A small CTC image transcriber, trained from scratch.
Model: 15.7M parameters, 64-pixel images, arch vit, norm rmsnorm, activation geglu, moe top_k, num experts 32, patch size [4, 4], layers 8, width 320.
Training: muon at rate 0.022, 6200 steps.
Rows from block 3 of a small CTC image transcriber, named by matrix and row number. Rows with one number within an expert belong to one neuron, the router's apart. Each number is 128 + 24 x the weight over its row's rms, rounded and kept within 0 to 255. All counts start at 0. Numbers have three digits each.
After each expert's rows are labels from the 100 images, of 14976, where the router gives the expert most weight on average: "top examples" is what is common among them. Only what is clearly more common there than usual is listed. The data: analogue clock faces.
# router: router (model.blocks.3.mlp.router.weight, 32x320, trained with AdamW), inputs 270-319
# gate: expert gate (model.blocks.3.mlp.gate, 32x80x320), inputs 270-319
# up: expert up (model.blocks.3.mlp.up, 32x80x320), inputs 270-319
# down: expert down (model.blocks.3.mlp.down, 32x320x80, transposed), outputs 270-319

# expert 21
router.21:130130102123142110081139146120125170105131087107117133132134132145129190104160135146149082128131161143156160107159119167119116102116162111107147122114
gate.0:136159120104158054085111113102088117121119092111143103146128136117096160146108123137114119163109095154115146153119092181096134158106129150140118111137
up.0:122084108134092154178149136154150127125132170116111123123126118115131095107129111125126143086123193088118099142107148104177119095129133139126140158108
down.0:137116129122102128187118183108103116131103110155117095132106157095120121145160141135110122095137135121118143141108171141147134120114166144112091089084
top examples: hour 4; minute hand past 1; minutes: 5 to 9

# expert 24
router.24:134126113138105123074124152091130111088120108118134151132103146117111146096143116151132076124117126110153138139138109172141116132126124120092130127118
gate.0:107128137148113147151115126138141121115114122134192123089103109121136128122112153095101157072151105130108131154176147150118120141132130109131106108115
up.0:107095100177184090089092086114136098148113135098103082133107125117116134153133133142163132145124156163136170148095151083153117136140104145090144131127
down.0:177121114139118136146120129160133093121088123123161123095158102125139151135158088098103082110156137109091122152105136163112113088109120134117161125101
top examples: minute hand past 1; minutes: 5 to 9; hour 7; hour 1

# expert 27
router.27:143123129157081103088124131118143112146137082100104114107122161134104157080134140184168104120107115109141134142151143153131081103096125130098159134128
gate.0:098115109109149147156155131127093170114111073082104111155111124132147117130122152062134118120128156155135130109112122141087142152135086084132138139122
up.0:132150153127123175057101155124116126099115163147148125076114097128128166104133119088101111157113145132127122127133128110142096128111127139152114111142
down.0:155137126138141117124139116150104109132100167131140132096158105139138107042141105159129146100140153158147140122136177117083105133116121132101121142102
top examples: dark face; minute hand past 11; minutes: 55 to 59; hour 10

# expert 19
router.19:147129121127134120093121129111135118122098108100120155114171153116158158107127124150119141103157127125156153161142149147154137144094179118091172137122
gate.0:114135141066091090154133067165146097118165123160152110128135070153140106124110106119154101136116155138122152134135100111109112086130126127135123088143
up.0:160098126117101106162141075141114128157117103110152128137143124096149129135095098117122107119116140138146133153160092129130149085149146114106136132110
down.0:138111088143104097127146122100120137132104091159114145117123110105105130092107124149123115108123098110071136136089139090107100165130155148121154114118
top examples: hour 5; minute hand past 5; minutes: 25 to 29

# expert 28
router.28:128147152109125177175143151115119081091125148097099110095122139143148172091093150119135079084147119137084150135120114121116135138144165121080133124126
gate.0:108125139143125100137109112171124132102112169091114137129118112158147107133133120131176129108128135110122129130102094136139083171119111122123107091131
up.0:130111141132133116111130131132120122202121120152152116149108154123137118076095130128119114155107094142113116138138142127127138117126143137129123135124
down.0:108105162131116139146126137150135140126164149158132127125099084152120134119130086181162105136104105131130152112170139115118070173136153139143091094092
top examples: minute hand past 12; minutes: 0 to 4

# expert 8
router.8:145136128149112132083128126125145131157119086117100125121119118155094132105148108159154086114118120138159140156128161145121095124122182112093157146117
gate.0:139116099153145138154146145141158118127135130147088141140124131119111108117122196093144100115138182134084124124109100127069091125143144112143116095137
up.0:119151130139067091135140159109102133126105129145090170124140138121119182112133143135165090123080161121126158136096101111106090112114132159108108155108
down.0:117150141101120142102149138147186099147115098125164132072149105105169140095131155123102090124106102131106116135120097143138113112102158174164095149127
top examples: hour 8; minute hand past 12; minutes: 0 to 4; hour 2

# expert 11
router.11:162112094133105149099148136114159106114132106119129127122113135159118170072144123152117085102109121136141129167128154141117082119137149128082147127113
gate.0:165113089165141079145123129150113135103135117112140079131071133133134116134148154089103131162177137098166165107088120150128125144123127124147142149103
up.0:066120172084133135151121125081153099168159118158137135120139110113150140145076119152174141130127079086107086153167128119120134081131116170102116131145
down.0:140124112114125176133132123126156151142168158136124132175113097141139176125118126187137114134138172105122159166091118131060140147128107162150120146112
top examples: hour 11; minute hand past 11; minutes: 55 to 59

# expert 2
router.2:155117100121123142076138130110138124136099098117133125146137176145134142088167120162142103108122115121148132159151139155152091111098158126089157130109
gate.0:153148128139117154180132105107141131111123107096154138156118144103105133151152140067148118139122147147125119105133128157182132101120133127077111113114
up.0:123127141119085080096119144129166070102171131101118144127134119181126140111130086138158123163110111100192131131124121134124135146128099124174144138127
down.0:156155107119122120146151081157127165106139114085091099137159151112124155122107116108098116139154112140077126138134099131114144107123104117158127142134
top examples: hour 4; minute hand past 4; minutes: 20 to 24

# expert 9
router.9:163157101123150119109137128094157107110110101131139152139113136150115150102155151145142111122152148109116126166137151144128070129139136155085143146112
gate.0:162110179114166104119130108145133138108154147118181098140118068102144094126100115143073151099115155151109141097134164110127113150117138100148162134128
up.0:152107164071170120177071094125118131109096153154135095137103124142080103070161133131096108130098168131128165136116119080139127182127151092145126142152
down.0:138124123132139125132155119130127122095119139139134153132116121105120122078113144158126125121125147152118146131143089147146142114138122127154108108144
top examples: hour 4; minute hand past 2; minutes: 10 to 14

# expert 23
router.23:083101148144153088153116111122151118144107199134119113170139116096128112148138079154101134126111149106116114131137138123152131138150103110170137145153
gate.0:154142185135106151115124165137122115146148154108128084089085164159143144156127077129098129093116139159127119108160150137159149109127131120132137124133
up.0:124110060116147116143161081110147139127120082125118141158185109089132129084129148127134137183105114121154109126104105131109098166125136147109092148129
down.0:172119139101120131143136171126142129144115154113121130164119133097111142105168131131089158122133120119153133151116144145121121112122099117086125152137
top examples: numerals; minute hand past 11; minutes: 55 to 59

# expert 14
router.14:157125099145105146083146144106140107126123100125103153141129158192113161055173117162134110085139151102120148161153156170137097138121152135090167175122
gate.0:133115125119095137108138122135130136113091108160111103174124098157130142115114168135099105137140138149123129125133128193166107099145093130122078158145
up.0:092127109141104123115132141152123144172138090156138097156106151148124076094138122127139135188114120094096146111124149139152136143131103151128164145135
down.0:121123109102147122117115141142090145141125108125120120072102092094171144127119143141177125131101105120105103141149138095161150143127107103126126127105
top examples: hour 7; minute hand past 7; minutes: 35 to 39

# expert 6
router.6:166143123124123145079116134124141101127116093120108107148130149138105159104152142155163077112156141102142156152176130146136106089133149129107147120121
gate.0:115113166120184101181140165132101138114181154129114129182120139132108179102121104080105125145157163124128129141137108103111137131103104095128128106136
up.0:147109148146166091125172140107109145180154158121140139119133147109111148132143082103115158159141102100123124151125099147112114135147097094110128135109
down.0:109124102112117127090112084134126119112131127137150171107143116153135163088133119178128112112150131125163138113102173121141148117135138145130138122101
top examples: dark face; minute hand past 7; minutes: 35 to 39

# expert 10
router.10:149132110136114135082121154121124109118101067104142159142125146147113178084157165163128098099109150095136109151143138146141105140110140117100150139109
gate.0:108126117157119142166135128120111156145175110118140104132114133143107151163155123121121141120143133093182135154146141152147124119106109157120130172116
up.0:093116109135105144168125125122117158125183090139143122139106144116102146170147133133117139136159129121186140156147123139154121120097106132109102148128
down.0:105112136174133119179153155124141145130133140165139113129150105101119164108158136141132135146060089125107095112135144118109105139115151114137146167140
top examples: hour 9

# expert 22
router.22:147115112162118125101134134095163104136102079124151153130100126134110151072121133172152090114104133124141149141153115163136112106126162106119159130119
gate.0:152118112154114160110132086135148105145132157128143112127138118110141140122170154172094101137114081180128113127117099158126135159160108103111124118142
up.0:092146158139113099105160125141130167105159153166093155112094132105143172097135160141122140120109166158109097137119173112117117095115109105093106178117
down.0:130159174147152105116130110102144146108168157150165101124137154130103169107086141113112095142107128151125126130112120096130129138157165147139140168123
top examples: minute hand past 1; minutes: 5 to 9; hour 12; hour 11

# expert 16
router.16:169138115136111151102143158085139087116132107103093153137102124157108155096157130173155128062121124105162129169149141126132075131120157111107175151100
gate.0:083158147105159133108147126112121139113122138131143111136133095133149069076159161103114177170108111149125165102127136118118176179132138156151142110141
up.0:107093121080122109180139123137117168117145141105096095102115132148130134124116090077130119130120154158129148173110131152127085143140129112139150128140
down.0:185120118122148149108136150144127114090131124098115136152142135100084082136170128111125117119120147109128134181182138174164152103078170148103140089081
top examples: hour 12

# expert 30
router.30:150128146132123142086155099101139089145134105132127160133097138131114170104171148152151105111104120096138135178146141129144081096111151121122159135118
gate.0:129155151130177112156140136150122136148105134075107148140121104150138101124129128146155134156114136102157111142113090128110174155121137155153124142130
up.0:174075150132145132168095167125117134090159089111130125103147132075085131124173148118124121158136149162128141095143114109163119112120154135071144155123
down.0:128141098157150144143131139105099119096078107159176128099130148127119146136090128115127121142148101119113119126126141112119096156150083135114120120136
top examples: hour 11; minute hand past 11; minute hand past 9; minutes: 55 to 59